config = dict(
    dataset='analogue clock faces',
    tokenizer='char',
    encoder_activation='gelu',
    label_smoothing=0.05,
)
Rows from block 7 of the text decoder, named by matrix and row number. Rows with one number belong to one neuron. Each number is 500 + 50 x the weight over its row's rms, rounded and kept within 0 to 999. All counts start at 0. Numbers have three digits each. After the name is the row's rms in percent of the matrix's.
# fc1: MLP up (decoder.blocks.7.mlp.fc1.weight, 1280x320), inputs 0-159
# fc2: MLP down (decoder.blocks.7.mlp.fc2.weight, 320x1280, transposed), outputs 0-159
fc1.1140 080:446515504435460552447407551564462551466514417557549558572391585591456449529560441450430518462497448489469507548510484451471485504441453405497417503495544455552457521561485443550439566564560494536444521556451539571441566478458489571434461482561569561528437466461433548549486432441438514542492504442415557582517471537551594473450541453507558531406479476533473561499451598458594456489496513423428494514584588513549418505521570514565467434515543505409456608462471433541409506442567590
fc2.1140 066:487381537602472454489540520516529542572557557533433531467513428518568550555485434544447563546465537541487436500472484509501496454536478429493514413532415552499454566566463549530523472459454547458570454447451465547430476445528550549519467507433466554492536483453544544549423437556455582497553411437494495535560539437540516435465429503565455455509509489542536510463529475513431444593469470469428584475459490436565535488514503448446523560539471418525559518479569554502583434577495477
fc1.1141 093:457474472459545503434564401456519589461484548467436496434510547521538547507422431524567586454455507501532504509549548472553438591461523482542423466548534537424416500432545501431511457425447567429520426499513498516583518567593528500450488531499505425463534493530527465606515480446503430497514568416538514596513523534477562563393457583446498514532543407484544491538504465579489549407553455577513559514439555552541530413486472523514471441507562546515564495444554470511482529587413507
fc2.1141 074:480516450540400585500544510509517488499434593503538512561455458465485426501497534486414451480455528584444462397560617440599490515392400538478494506469502424572504463513407475455534472542604505409470528590558454516445474508602464484498484551494521501480513592431463556411552540471527518541406483504561604463516552431482478437550521420561452468441486509471591454547525474510504465588549547500571414504457550451541532473578467424492572444506505464516490491571376559440538500510550517
fc1.1142 091:512399540441558472539566534574514517534461431553467492445387498482475561474583518558530454464543512548519434503460540540510502466542492540434520400425558480529532493542522485472491541513503513523450537484502495456428572539468496582564446572566501478534515486425496439495524526450560581558423441464533456477500450450557547451529570453541531550431468558480502535620543624428509553442519485476496512507445485539499518535516540511417549458464400569402515542482565433450432549602554482
fc2.1142 083:565509528507525499539447418485519609487439544526534552575512535490559482462446515505548445509438411485482485429403450453372500534540560457476559575623480566445554419539484591497507493465524507502527504484454563510519449588477602580437582451507388469527558556496469452537460473520461472570459440507485410611514581501496550451494426495559451512481507462468504436464462450480534423490500575507497449571568513529501508480558500466524568495607462550576491460471432539486534528439414545
fc1.1143 092:467463481425439425431548461443516536412502544490562487499478517477435577559517484452541429478533563485436536615520439612530377578495534449552476468437542544501421428533504441422459481517423481447401447571527563528464501481551582541504526499450457539543481449429504452528485570548475522439445469492545507465477423519496519585482507534407435410493575534383497521496504543489470472476454437439531473430416421559581438560451488520474453518536461479550523473532603456510461460439464540
fc2.1143 074:421496500568410541556477529470551467442499453511524583448464437509455411469474441602491547565481495576514469495514586537580530459511464519496530546486441559464439562537545590540483585554555399579534417543580462444564580420479438537534518508444571530448415553555490522504478549470560516450464500494447454576559449448494412525494473471507557560497496583433503508429442500532553465537583520580565551464583565480509483493543556540536524483566453540531544491434406486435519536453473401
fc1.1144 104:501543473479540533496429423541527490453429506545475511496485626560554443458475475556539520397408557534478537465515519563389487539589407542440525466439493534437473517501409516560518538522484493604454520463508456439444522563530483516494467593550456443493456503470509521583398448515455457459443499522567435620499495504481595502460549517448551465475555546455493518422598488533466556490442485549498513516554472544496476532441422440466523529562443461466506579565545531425437507500458463
fc2.1144 106:459502488506517508516607445464502557536517541556511570533476503542501484552545508504522574576556492461481475482518435502483532460505473473559517451551471369469534548470533526439544462539583477483481542527540539471569542471392478442524497522502484547514511440586528466552530562527526543568473435461519457482495517524475501525481464546504542476529456495496476539473493553500569488463548470564540508530447580429477521561502586453501499449566518447382455508463338471491570504518604494
fc1.1145 100:474526545586496578507463494533490543573582392604520537444498441533611509485538552517536553503473576515475477563478556443473550473497351457535506521561523508505485453523456539505436554534603483549452485578505468538574515524479585521423528514534468552563425492447503512467430550480489408571443535492574604513537482457473574463436529572492479544479573440518492511547497520529551459520559475452550578506516570457484518516474557477395411556509432487405434543549576530499514444470506487
fc2.1145 115:479518559500498486517560454495452641434483542511546488525488680498476516585506433462507537459539439463563523411503445507449444449520480551542513418493509529530444434569485509513451489511448627383446623615476420464461505560635490520481453408596507451441530535495441499505511436511426498479519487492494468557531536473521530445587399420519469518433463515487494502522478557493574523496422416476514514532445516514571468511569471576468578515527547428457460432629491513447460466504516517
fc1.1146 137:424475567509523465478462516529521518455540552521519521390472559580507407596506510519466424536543470429525511412437482562512503513465399459519517425527563529507425428540492586592475389427433511492505465436490543539568571495536479484577560578542460439486535552523455522464483552473489443535552447538538476523511434419488497554449494633475419526542391474516502504600449502476486530433603438408455563450568487600480516541471502542525456421490573477508544540371467557481468509518534672
fc2.1146 165:513506479474463593508625437489367533551474568540439581496554612501535484552519473525446427467471528492514596397402497457478506588471483411572491545547544485441499463500487491498418519458521525543550594457499441460509415571560444548557493545571537514480534527424509535544459439486463478428536531541562505551558499503537524508569495398573525509487452457464485507435508624517555543547485462530525442491485429588487505416539517537475571521587561463535479553625417563510540446535481473
fc1.1147 095:469545550478549551421504622454448531395578578451492475526427488619465539517461447572483466449467469513464429479483453561526454471531426566430479508412603542508439445479446435495438512432570512518454469396476535539387500471611453571571413574491435443568482424571528409477487467539510522522557459503475471567525527456536521504537455472418411474466436495517498381464584523504420454600420502451448465451469442567518435454503545482522480480517487574515519517493618516544422578579491522
fc2.1147 086:445576395590428501551483488519556565547525532528523431438453503456456589559581474459594503459586433517482501528561538459364581436518484474483536456523503498472517531467583500563424468471524602454544513602579537527553613454476581538457603420603464428497449476474506539477558474533461449499509399526448450505523446511423457515460488487549459562383573553490533458498561446524471533412458416470544577481544500467505491515467438493519567501570566467510567516460508533518492532440460496
fc1.1148 078:497527420422548511546541538415581445427506480548507452487465573438460480545536557461494530437504442551456479522415582488526557489435435583527495463518446498446513444575525522495579560442598455428557485478561574577544406548476522472482528516439522441484565441441480428515482466436562535516501427538466539580556458507533464586457453598447550495449457542486549547517441457511464578534441466503466554503548491403439550572489429496441425462466553506504365539532555577474535543496555500
fc2.1148 065:583444571556460458474448468497510441592569559534504460540443498465562479426438459517484446507481443432505472498565465422480535538442566441424529469513499550517508534564484542498462443498440419428537546560539536520448482442536546540488538434563545466437448448555450530499470461530465479450474544498432470562437465422561533496533555423469581489533477492524428437434515540535544617535432450534548553481485533492584520538521491532519573555426442538487550406443521498570431572548482487
fc1.1149 100:488495529551577450550451590480594546528598482538537494465483509472490534520545432517559477548475427432538608471456438584510441505469446486465451444396459506542531488516445394447523527429512508481514534420397543521407475492515466562628539417455500449459568458490528492445496545438443470561549541409603505500460563521557562597508472423434567517483560516501476546409558451541526429452462431420430507540518519539464529459578469508490448524478570426407514502509584511430452463451491509
fc2.1149 091:524506504595513530425473455496466534477553498472530437487495496485529501446534474553491501543541479524486491474587490465404429556553455501490503511549427484535571538471612530500450477545574503462487469648480592581616439482433535440406589504568456421581499512531498522446497437560538476460514518525450545496517517490512557535443566476569456453454486563586510477430502505452444441496440440479555472492474506494504479547547409442514496532512450499579490554548549492486495532504545578
fc1.1150 137:500474508541579517498450594483493493512586420463498535467434500494469471545468542488459437485527438441561543539493421498534468497420400493520488417378520499446460493563437485586470373393405537491495491513480452509499557606507508472506440540603449443396463560520487530471467465531471558617558429550539506526542481453462540552535479478516447573436484489538475591631456427484375540494516485481514635542583420476440471560535472485525440386450539462468574474405544495524471513571481568
fc2.1150 173:426544525596460655526465515452401520533452533485472501459574555494570448504574506465443432538518523526511598474516444490528557578474417443510418520605469492525571469542572546595441540460482535486567526387506521471521434475521499516519515492484499536447536553469535552587512480444456507544572542491527468444545562419512494567466420453575447515500433459481559477528479568495586536553451569520513427564450498567480533580538548500447466523624551488570474510565471535481485497571500517
fc1.1151 095:503407461546533436456428553503587596499586492490539587407550518467475449490469475467521441511492403506454426539485454504560479427474465516542389424485526433501534455407489530481526517392495489589536522485506554467554516551457400523560583598546435441466567509543518509478442515433486394496525502536568511473591460452570499491448469551486455546521422507523467560518534460485549508536477474527525490413440609456585488472451580485459553553469512520491580660522502467431518490431463540
fc2.1151 078:510422550483637502544515446501452492424398529489529426495589537473553551532510415435428445518478445524452558473471471463318506483485432484513522542540560500572531526544497429502560512557444429414539515529488471484536489491566479461472430441498459571464544496497578573489436525582479583542525588472456511524407593514502460580527503501603459549521486532478506386425543531520461524526497513434471451477446432537503473544557429477554510503441494480576517351503596572495469605439437526
fc1.1152 104:466561438519469531459469468406460582495473478557435521448409559503558429483593535555470370526440448545507520522540564449506529526463396538500449577521436529427444438569498597465446450566532512421458433479477543496572592473602379551489430383451488426575461403471609501470519495484532531496513541545493409560466449522546470574532504564466542440494481462530466466448544430514429517512426433456498462538438509420459561571494437442475462473498579558465620563486495526460404494506511468
fc2.1152 105:459374445438545412477524496578548498409479427635495517537592452489529545538492551467581581506516558520577472496507463464417499542509457406513455492451548556593472577511504402496451530477500511460570525487446578466544492558472543541532477567530507489495471501518545488500513499510505507495486379464468514557466468591508633461510552519499477568453537480486423442478592492431483438464565429436513591458425509419551377408551520522488417548491547518504488534465456413581559533429530560
fc1.1153 091:481416451473506480440530504464574514367542568533577644528405491518459542488513492498519454544408428497473425530508462600558450558463499446516475577522475416487388541486470468531441387432547431436523449523543446507493507438583505438512549528485465576456505490552497476438441588479439517441441423533576575580496503538473548468550538593348525511512459493543577449496384479448479496531496510419537433440449486473547490531482481474420537419468552572498523574483583502444438512451436534
fc2.1153 085:575473477484455479582426526506541545577510562536513585435546474469577485428528578464422428561570514479475502506477553418431579527465490431451476494448413540487515452459557459577501596500600418533498495506484462411539526500529495486553516536429482502480514531553474490522545460431540493529406464536472500452462535536466491488516582564440503568500407531511534518417459412460416591439540517501543435556603480387465495487508520500502484529444491488535606523483407538543523458631490472
fc1.1154 090:510425473563496474544463570492512525512488580518560420500536564461506438561459433448463538445492453478513519495445459493492424523530542558521431454531471567490566566526502470567510476527403464517404469485374572434555452540434515457451545585558515423531470475552438487443522551563523416535411490523613433463476550451593575497474555468495471542577488578419444520438501451512548433514486484534489438525461552498547405439565461552460418479547580438468518488424526588432511549591420481
fc2.1154 088:549570504457440507590563403533438540431488460488533490444573541567518550464387492483492502517450406509544487470470514496487574509473592542577591554453515497569467460520480601626462502473444513435479611533647592511450570519557446512542504590566506447488449445487513512471498488490517501485554507466401472509596553510584466418467390488431495510456527525497480509514461419488463506546467574508450480494513410506426451537539523551529580477570498560464428532505570368532387523460516482
fc1.1155 092:503460489508500556461486486521559613521466450447466487555485395498515490432541574513502481409571432487405525598583468519452421598474481507443511434512513468477443496505495454431501503503510568529406472540439573535586471451475549457424401432399412504562498455549507493406459494548409549442498447418527522477479556447463455521458575484535477469462508501537468528461515425555480473563445474495428443481543621441557566429474486431549470427445454563495504491483481469492570413590469497
fc2.1155 096:466505554591514504554589416428419526544513603518451521497458591565505532562503545547488591517445572429536563364495498547510445475524492537505527449537526550420564470475542585467527427437607538481500524515466445464540546488507515584559457476549508466455527550515517445551477469433543526473517541482493457613569517520525470526491462532446465477401456605458422483595517499432500474476529485514510471541518513518463535517474436542451550490598507428494444535547498471567457528483554622
fc1.1156 094:510485448512524416413531501527481478444455560559457431403528584521523519478426468494508503425429474449511476435474502514439445563472540597428476473435520513542461450452469532532469566426491530494435511502514489535563544532506469483554536604481540515535470565445476498492555528599445401547526393393517532524559534536583481559417416486515492568466548495576470458540444489479451404507543529542459512424494418577454461484479432533562544571485527454447574532508591559545504553552539428
fc2.1156 090:557540415473487594503571458461455498434518476424561505418559352615476434479523466577473502468434460498582497454436571463502465526519519516554551520437469522455442559522635477495546569476518429428486524455545574513456585448491500503542554556410528525480526452612458505469535562504542515520467531534524457536484521574492520551430564480509490582469443450512481460416508466493518522454427513482444546449578539408496532506512524484587492483525498505412541478372416507492546465518401561
fc1.1157 105:573535547426530535513551551472544517406520520465564465518534546569515432499477427434527550445486529466565414458425506445567446434546461573481467566397501525455474465539509480431401531495539397495500497512440470553540473472542406557525505460422482526553524550452541419542523572553489527495547547480425475524444547578576527488575531485519499524580407513403529407380481574506552524462486510448470471369581618519491480479528472433510538559549405503568518558613563471562539394458538513
fc2.1157 107:441531435542456471558431478508526446465464394451501532451471465515443628494560530481452462569607388475459519536571581532457589539502520448407553559461483404486575560455523440622538491504417398440513518565630500470498601502479518384568535570502566519545491534535484507437517571472474472562453434512411461475594533431508476493377560605465538507455584491580524536457518352467526550505479506456488554470524466485513616536496447396481473490456569483407451560426525502469440511496463398
fc1.1158 106:549509580442533458409484453479535477424543584505532599455534528496510491556474446502520446451481476467481459486444531552479488481471378473498557474460490438536477428456541494467458399485475491527491543603537516447489501543614444587581453559541544513498515488481434463440431455474518476499493419442523593553583453568513555376449578462441492436497436464536432506494580498441391531460533515511552472490516452476520447437553485526426528400533522541532490497506522525529529480494548467
fc2.1158 115:482603472530510507541447491518520566463497497563418540493566498507551471444457557533556494556504556536557437514458500519553548416451425461387439471493539468508562507489575459496512475444563460560502463395545546477508539504505552396473489515454572570542500511548543446429546515484566527510526515503493569440462490541619589444484471631506474552481519510491482487460453549537499565512536562444454422569566530434577476550422516451458440544450468502522406433410450588483570477458531498
fc1.1159 115:423512546544480535519504463423575585483414529445445558473454515507561541533527478595437435467432376497468465481421521458521439490441534597504435532490475480477455520460532496444490561449536448475551496480493528496549508547494437591599465488523423489587536528539494427573459554448472401466477527472535479558507423481548640489457439507460490512401531490448481556502614437479573537496465456560427435468481473521538463428493400453391484527478441474453423478456577482489524559429453578
fc2.1159 123:466539544503549419438523457496509580468474460517506537547446545495467492579427499403483545562543477477464468557451517534534495516468500479529602606596511432411509441444495511523494463570495512420438565467591554512435549533518539507530423482540478518499539422589509557521535505509517503557498582515468583483503621486554523419452495565445455402412498514550509535481458518540567454496394483501495544587452433501483558486450567493486465527461532520486428459553453462448496486458488443
fc1.1160 104:448440461527497546518568494438535545526514432499500571478503401567517492553497542434501481409438453462533434538435568513582465609431557559539475615507384457477409548500505455457516472452476376493500426482436466503564555479627463481466539586492420465457547537575566504485403478460492464545498544500547523464429454474523494442491514539387466473417442423458616548447459465565577445524522476527497430430545574545469381481503552472475488445506473516430482532401439444424410536458440460
fc2.1160 103:567418504478516601556505591480489513536542482451472431447444534516459450489589465607449541601457602516504503478516495396460502490557464419513436420466520476565551525442559520588505490472567505518554498521411408423508549458394626513474463463543519525574503554423459411527430457535495549555447467491396506449475494580355538532559505434586485560550516537514407447517537610517482567515544483410467546489557501481513521514476481538556479486498493508482504504535548499553585546574505445
fc1.1161 095:450436473532530581555565547437515564551471418549458500446457421513475502543453515461531468461584543447508575541548430520563483576572570528460484416428416564483489495543542504448484440483429405550506429554415453539492444458561545502498517474499423456458437610436568519490494496467543521523483537444530407514538493468507447616561565572484445540458534492436467468547515469566513524440560420454537424486526504582441472547490493497523558541511425536431553456526537530533457524505426479
fc2.1161 087:524549497501462565619440464468425448550443530437480528554581517547498402482574475496472476506526635556417518485483506586459556513572518570465467498480519499507549547508481563492557473567420475567424421464471564457524410491513580531457489449550572466592487528431514512475481491436522563415473447500526540533472495444446478549548547502372451550589509490436534513466409482576430546531552508559487485527521503515501551586489525525382547547528416435578460436450501557494461560456565427
fc1.1162 111:462484557489404474556473518473504545432489476508505478483442489471515432501539405544505454569427442479437553534501499577473553491566496496506422542432434526474401532454500521455492492510498541513501481487487414452540450461468360443571543433398494494434539485548488564512533490460520394628387529514567467502559482434523425479509487559478453475476415449512483484535533531501533495497531466545496541530444467522517483386467415476463520528538501494478607576463528482516457555577487407
fc2.1162 119:493465522458492546485626427467415434535421513478494529575451480552482486561445523560573521445502558511506557507477465560502370526377535461573539556500510511459470444485441422435406481503546504467527544440502445521492463540559552494574459498415519555415519527477580518496477444573489504568511617539495558517484554584541554542511477518525474474570503432519484492547468568460625559489443489496494518462540455578537485406580585533502488492517606564457456447616487501502525480503475427
fc1.1163 107:429483569537476564542567514426522524579483514531440551422530474532557438475470455620467458436432480458495531417441463409543583519464461506488512435349486438514440473530531477493505458435575491498472505398434437522466509522433435439554440530447457516514480463594457461582458429510519439596401437465527476529470591500619514574447531465487527502507455518537528457507410520460546569547535512460446473496473503493482520480526532467540506601490492454389516482466558541520484503638487530
fc2.1163 088:477607505523574565567505473517551534450469504522502456536534426598431471474443467565524562493496493428423521584432528573463544430602551576465523515487497416522440469475550489411475483450575518433462462597545585467487557440578498484429534504463615606540428501535529530383502491490492549448487483480403529445493481567528454535477445492432436534483510560567496527451523454625538520481534568536461492460510538537501467526476565451463445494470395443535444472449494446561497531423453467
fc1.1164 089:531408533535432502437478527556520603547487546520459460452409470501578594537499586471482506551597581554579498519463480557546484570465491462571466454536508455515558450544449498600480494493463562420483491508394542554592557568442404421481526494476535477540443483495471557509424434570439417534497438566500482489591541520426472446451543566525534462538496480526525424578453476501431558417547468453481442465482456561431478506536560508540534456536488535415505472447504609573514508571492510
fc2.1164 077:449580478543461464587508420486566449462507456534468549471476510526434496473532429504500552459401476469469485454467499460495570513548455569460597544592594543494439423405541494509452447489526479479558456530544419502519527494573540516511502467474505471471485449544427417515570417517477476476557515481433498522463486535584561442502437462536563468508521528494546506491566465415474522522483467559459477568414397488543508566415524550544563485491486561549446446555429474534507485448435462
fc1.1165 100:440450497457438579544565574526504593537490556489434551485517498464450509468440461619463526482490383487511529503409481560474455572541504550424460551397578452457529388493501457622508554442487550451544577489431462538461550586535423544589432459492448468490530536545514557548436468505504536570533468544565466477489518491589519573529414467514524536470513444362483525485577569469480619522471439467507537505524531575463472480492510566492526454480498530476472447527539576435462456593434474
fc2.1165 117:452492576619402475460519403534544606498477502535428549506579564464556503529485485514579535470484535548541508487507443468444441511466470495566556537619487457489531496578538557416467473569490467555450493573425493503559486472496584554457477481621460467441539487476475594545494461443520448440457549541518491499495538480547466468507611507528375466476442477500485535481456521461466528401424519548558428525467535476440493452477453516468499508558489458507486499567415561519482473466570496
fc1.1166 079:465462488518595513546531480509567559390553497515496485454517490535507542531481511592548459514495545486472589510491511441512564563470448462540455466432450546589564478425568561466399579487475575546438534612462528577443580535465449484533468580452568512581450484432544417486476389512561562474498435502498514520567459427492437535469521427545504565437476469538581573438457534577544529486535466523416584566503568513576450457608511559532454488484422489506490472557541471481534436525560473
fc2.1166 064:495553556513552404504567522503489517459479448465419539594459464505410562489456432513449470552568548561436571581517535455581452497499576497440426511508432445474437474515530528501491426449528455580482449540491472507493504431494456486585414534460596527457484413419454443536431556508424516586413486499428470550497571495483515517487569476477436414497549499557558566563432563438494404449506511447563456430525540461559527537456450412475417570485546516471528570472490542442463423557525464
fc1.1167 116:497485539577504477492390447408526549553519493432530505442466509491476434578537500526546423434480484435515526441491477460440499578541446562591448582452478436545467427504515556487485457576429531426423512576547534591537463462567472539547406467438493390442468590583510554515477483577519475531474529507619475460527585434426425543427474490483497534457480467540475513504409401476518565424446475562472553431515448513497495448503480452536493466470550515488577550518534515426473467532467414
fc2.1167 154:547536513504531497534570475536487546515465553503495537539480440589490527534467465495552625539492569455574503410412485499486498459419494428402594515423607467474467534453437467455466415464522536474478550519486408454518503565510562461495483594480604620528556465469500424457494550458548616576518422509381471553420507563513607389467556527509481547499502523600540451488464519463503474513543538535520457531530582487543483506487508507466477512498455537542463456423399471490566477470510617
fc1.1168 092:559485435476569484467407498561491564530559421424563446435492519476495511479488496460490466592565435532501518464458446518523441526540517514491510432499554578482512507481559482490465439503504512483416515437519422392458594505475464433523524417490487401541615517517450484565554506559464497591408458477501399554490525440425492501441605497537524540466555550495485516464488494505507503557586519428513440422511509552506480462548465507438558435484491543440550535416488604537536542468540494
fc2.1168 083:461542540423440494483556556549443445405495537545496488459559472568579597494416433583431481435530577458496516542476548472574543508457495547496526580445566425450479571470528480598484426411547544418592553493530489547500461500543520570473576603429430536441446524569484533484507567478596547425548520466487510444438480573453482387537477478434558571528516515474546442560542479565366426518422468461494590455517475570527505510500568516446569551466546522550568543528538478505449485575466518
fc1.1169 093:583456497560511502516527507431591572562530511473452465409427460623596487496508532540470449492536473530515507509483478498497449511485435617468430543467505528445469501479561438450528565500504396531481483539440560467474504416510480514442444508341576502450530545563436532458472570511535420415442451558521505563494414416555522526447440601528467488567507470573534484483511400511454462507581434559518553495448521487459525474569485385505434485513457531474399496445587562530512556620543531
fc2.1169 077:483497459549478480458544500576564473447511567482531412502514593492483504468416553502564552474466565506528497444567461455446529419497482521504562463490524458579413533435489525500570480584502536528443514500454409476499498454371575407511440518453412487509492487435494464537478639569427565486484440391496489449508480533543474378449498423465552570541498470578582550576494560462454468539488445487517560548612472414426465436486510510543473498420633478532482453462490435510568472462567527
fc1.1170 091:442453463449507510422485468401520434543454518541541571506566490499515478465514403548475492498445384549447483479405566559508450502542505508532539516535421536420510476484478461514469564448541446585486550518450525570433509532548499573545492538554516532512590480504553466501455621556501403469453535560472475563502497504451549455503575490403506582416537507464551523452474435473462502437533530583421476514608565497545462389556492515434497533507475534488500551426569470504529553519512495
fc2.1170 073:495557420563531426557528456437539575447486436588513549513533550552482416441504558505381507457499448473446564471506546483565531579435479473520486535542543513505584477542482495512469529580544543440585432484562484484437491586501462451534476435524484540565518474524551559485432421450536560498491530506452428472534450556571443623499524516463511508574457559455578445466514580516591501514533547414563554466514465512544502461410547439486453462542547515543500498488460514553554490501495551
fc1.1171 082:585492518561473511491401456452534484481537569502452578519484538476466518525464566563535520574497509473397518546418544444493479484456516436449502502424558453526452555435496552493499475460506614486556393533442552442433521430429497572548443472495438474473515514520479454443504528543435484532559489427530594580544583436503597422514476478484467567536491458557431474510460473511526503417525465447509618569560456474528461565531450497478541555444513597520557604559566501450457517494565499
fc2.1171 071:593513431430535529463442447431492530467423495445514523524497450471571401511453507462408532450495567494553531439483464428456561479503583491528457454515572440463582549481599454576523484513615542433548417534408522457437521512540505537505467422491473498547529517535504470495521478459474444504539454482473462411520464542447601577560438499464459539479503569473451577458474503446485553462550473437481581528556506455484563555402531515474519515433548491453450556419376529538512525518539509
fc1.1172 099:496484478499476549524435491531553649497548464513548461557418531450471530542445556544489505541445499587475483480548550480433451531518467517473526521474522448553430487523593503426520535533442487518433440577587470473516582455594436472459542432505494456530441439488444525504460534511440470469428556452547545561539472541626420539555576594416505483490462513517497492525512407536503548526554461540513565438518511510455515440510498439421495492493450570421556483460522530433544429456513491
fc2.1172 102:446509494517539439570398529564495522537611516529435457459446538559450527496523610537494496530554625455562515523451404481544537443446364520524457440391452449504509547490449478511610453498527518582485435451440433442500516518434498501564456481497504468456535520433469508558475440457519499540526437467516556507484447482456540507543497470578613489446439551466442523465530597511510575548544486453405512564460539514509532517506495514509376551473454503554432564508495449492519467485524593
fc1.1173 082:456524436563477404451437524426440588439534504492459548576433548421530383450468465472471586537546468451571524534538465576526499555598489418441477554464450418459424507523504472505429503419519394514543430628514520522554539433504452577532462462451507487587520438539545475522526497488532452560557547506451402451499430490430545555469533554421519483577430476485471468489552526465478559432548449428531468457577440423532531565426529411507569564446453434451505589519511526417437485435441569
fc2.1173 070:475479483520520485515600480536458435437419547526459556453628485490482520548527413538465389486492398449444421442547458422476484538531452520418522556517560550565474455474504514453489505547601407577471492477552471560578562579452489465475523552526528528494512567547482424525386610599550517526542489454512489475461435535432451505458434450463473553525510550512572442424453437480405473492543492436535548450434534475494512507446468407508453526563555454513447532533490470507468534587564457
fc1.1174 097:479492473453452475434443456513517420567566529458514602433532462561527408539427505486543442492605515531566448515465408511589423470468399417507404474478534480542501455512463465553480530477560615536449512413460586582483483516472496487541427460506402489580455478593463580526443506568475562457499410507583567527545455491496552458366471576440542455538398432526499552493449576553442543486525421415444446541472504522548514439522538577457430359525466525498539500416447574537499508476488527
fc2.1174 082:453445553482524543585476556505450505602490521428535417551479463515524545456498459507429556541439537575476523443499456525496595429459506481561484434516482434511569478447475508497539543570533421577477498481477445456409524470466537412606507516481573607443488550423526478525429596505554451512397549443498544401504442487426478561530442432507533579567567588490530476565474543497518549605482564586536515581549543507489455514534477480563515558568491461403503363534424475504566498485574425
fc1.1175 089:479420453602558504404381549432438536460595426589572519507486476450566500480522452472526511577541511538506452436474524442446472514536453491475457437446524552428494521443541466459399442443525483489511567585473586446606467536507474468564500578487482539489558623446425570571451508559548532549505452442584472590577428510406524502486474474471503561489403504480501574574457446513520475413464529449435553566457454545513446467587444452500494486558441433524453496493448511519532540473495613
fc2.1175 076:592577524560508503545513485462544523447485588454524551516467541567562570568448407607461589427510489512587572533515513517451538474493523446564558496423531501527481580557573446569525497418436478539493510462552524552577503437571575489517470493549444463496511444439551534432482557440580511429525467496470598509472485542575588489511464439553479516482459454515434513450385490503455453535525513447436462531485530449434508648416424431560539575492510522473417555587589412553458551560485498
fc1.1176 092:551518525457478454464483483538581499458471430432501559404522499457447449419520513467473464492557514550468426538523430481544421515516436435536480416492415493567494586546535425503542542520493468608452408484385428483458438488418445566546513444504540436584441444518413480405555521575422420550456547466523551550558509496530609574501501578434446460514478480519447462580496393602468524501475478519461567556505510440529520435528478421509521493414517496514589455494545524524608448502488412
fc2.1176 084:448437532575555458436602526459474569494496493630506493499505543492424424474456436462473620485450494488547541465519532461513428468487466524556476517463575461549515516528502459558517447550590518509525496543456461551588490510455393549537512519558439520444574521531392529553424544429550534583503485441491423549530531463516539454534531533557480444412512513480514603624570598500459454464492469472494525464445499502449433472572493466507482528438496430495414565584469557468540651453464565
fc1.1177 096:461545532582564504523472487469488533527550452549416553457470479526499548498564536492459452494570440427501509456490452454473541530476434472571529572522394520510541504491565517483501514483610478623483364459457478507477497504461477444474476454429470500537552489497520569509517500583451458529506533417628604467464441449435595462500604592456495472450537517510556511591514410556582517511452419464440577479463465526560563494443492450492383490497603521470474459495456553398576535538488421
fc2.1177 091:463547491530542511587525544551535559409566548555465488465485631488538454457473524516567579546463455484613518408553458475493423411544513425551576404402489532523535568538509493604456464436438636431468608584475458473552504501497509506443543490602573478410493499462531508509481435556533513405476392546461481525526544489466548440521439481494535546392442577494485484491572612473514532529521415454515465510475514473549533493534453602511621527528439501491442510565519448472505475551507562
fc1.1178 095:535484409553386499413529483436472530491557572557483436459442434565512584440474545516540523467490561461570522486414551509406446467476500508492477466449563527435417564379462549531434493422517577437517465472474468504518404492565507568468552507475538422561440436498473458475527507483460513435493495505449553578519406578562531480487463517569468540494476456514434566533555425528512568405526363504525477520453457536487527441507543563489506539431449490555532520540489446568606472602452537
fc2.1178 105:504544410523474550492452567536365521491478446524480527571486393472489515473488490450472524436570559485500501545455545500661492541565585457520571586524460345378498444418552445570487514576486472546436487425447491477540531507497478479472523484483523535446412476565494508479536467561495423595528443556473537515509594497649587425522565506534532434517513551563493539457540449452527527475392597493510505449514492503471528527503488475571446467502472591461478502526453495512506409450473518
fc1.1179 088:594537442501481540465469480506514449614579524588433523536502582558427518465531536598525563447460623429421508393497518423447464517538528447550500550455628392543508511415545455485435477384485460491559539444455563503447477526578479546541479546532463566549434533489539533521506428537534446529431483529469588552559515526567596492410478508483524516577561573550486543430498527452510495520557395490485571519530479519528509541518480472476437458509472557441574497471476469488481420497556561
fc2.1179 084:482442494518409506553402573544519455560437494485495489502480455445428483471490565509563534594558577454480477485497423526549540453568576560449496531465518508457599489396611484489487523513481557562455495469481432480509490482495539571509487410396566464447477515525513499585537616505501523617509520485491425533544580425495446534490504484577368537545535576537461483514537465531566485465532559585454514553485524467415590475523464602505452455506477574582408489548464442527528445502568452
fc1.1180 097:532448567464533537466451548506519587459506505513540540463416416475551484556562558602470469496518458399461521523455444508510494514506460510543452456447507531426410452502479565530541489491448499462489348558495500544543454540500496471451546568536432509538500494570447448519453496471493562539492570454567432480486494502477484606533463489416457474528558439462583552473515421462558465498520441410542474528565516442459575448536494501520476546480573559457571448512460560489537425493543500
fc2.1180 087:565490538527475477518497494549567579524486588545488428507515516516461492569507495500506461510608486449533531465467499443478482491544509543515522427463569451461562449564477504540463468506582534481485525392527472432522526547522523544586471470495506449524564434487470389539485539490458532529513406460482408574503457583590580523538515464467529461536579543450420463468528543484603507537429503552537381502482431442512391453522436615459530539473595522547479445478455453590520476513546527
fc1.1181 094:529554530442495450520477615420540487578511526557493544555379553554570547554547525552489461436546437488511437561528556507507512475539409549502532517500559552449550474532431494559511551494515626436536545424504491505448577551438443514561517444542507460442440521559493545574545474552413510542582535489568553503420538443571600502547535548473565470467471455457484441411570541480510438445506465489527581530516536481500436472503568517473499536531496488420636491476538475429435482504525414
fc2.1181 087:553603508557545534509478435486526451471539461444499510504572400483538444518511480456472518485484549562575516558554524501477542492569482495459562578500527496526575574459579482470522431559527461459447526512587621469570505377553632473484575473563489489505464453481544493437541496420486511504488449476547535463531465482531351406457588575498478476476442449534532507419459483490461486572399526573518528557470621487523506575465498467469462565459404501516476515496511464425485470382584536
fc1.1182 087:541503490431410461558499546519491613434443531436559470475526611436490486508461505581440503518551477478452563542463461535588476608568436514528556501547515526544477484443455462553509473404463503498443520506453439513487453524547502444482532527407462478489485455547410432537455502539482507547490432549513581469458539509447519473516451572562543562473427500438552477490493476561492614471573516393553512448535490437539458562437525419433489525432520576483558475495579524420507441551538415
fc2.1182 077:532508525380464514422564463491485507534466475490483531449465494564536459506490555431585432496559546530561426371447539491486435467436479500528551525492532540489503505519606528544420440466496522517406544508432527481478488485474461592522452457606439422517487444581453554545488428455484538467491593468462489465464462540554501487558559432500455510475504525446532572446596501512595565528526506568567511508432459492426513432483536573521557471533548561539488437529330575547555453435512444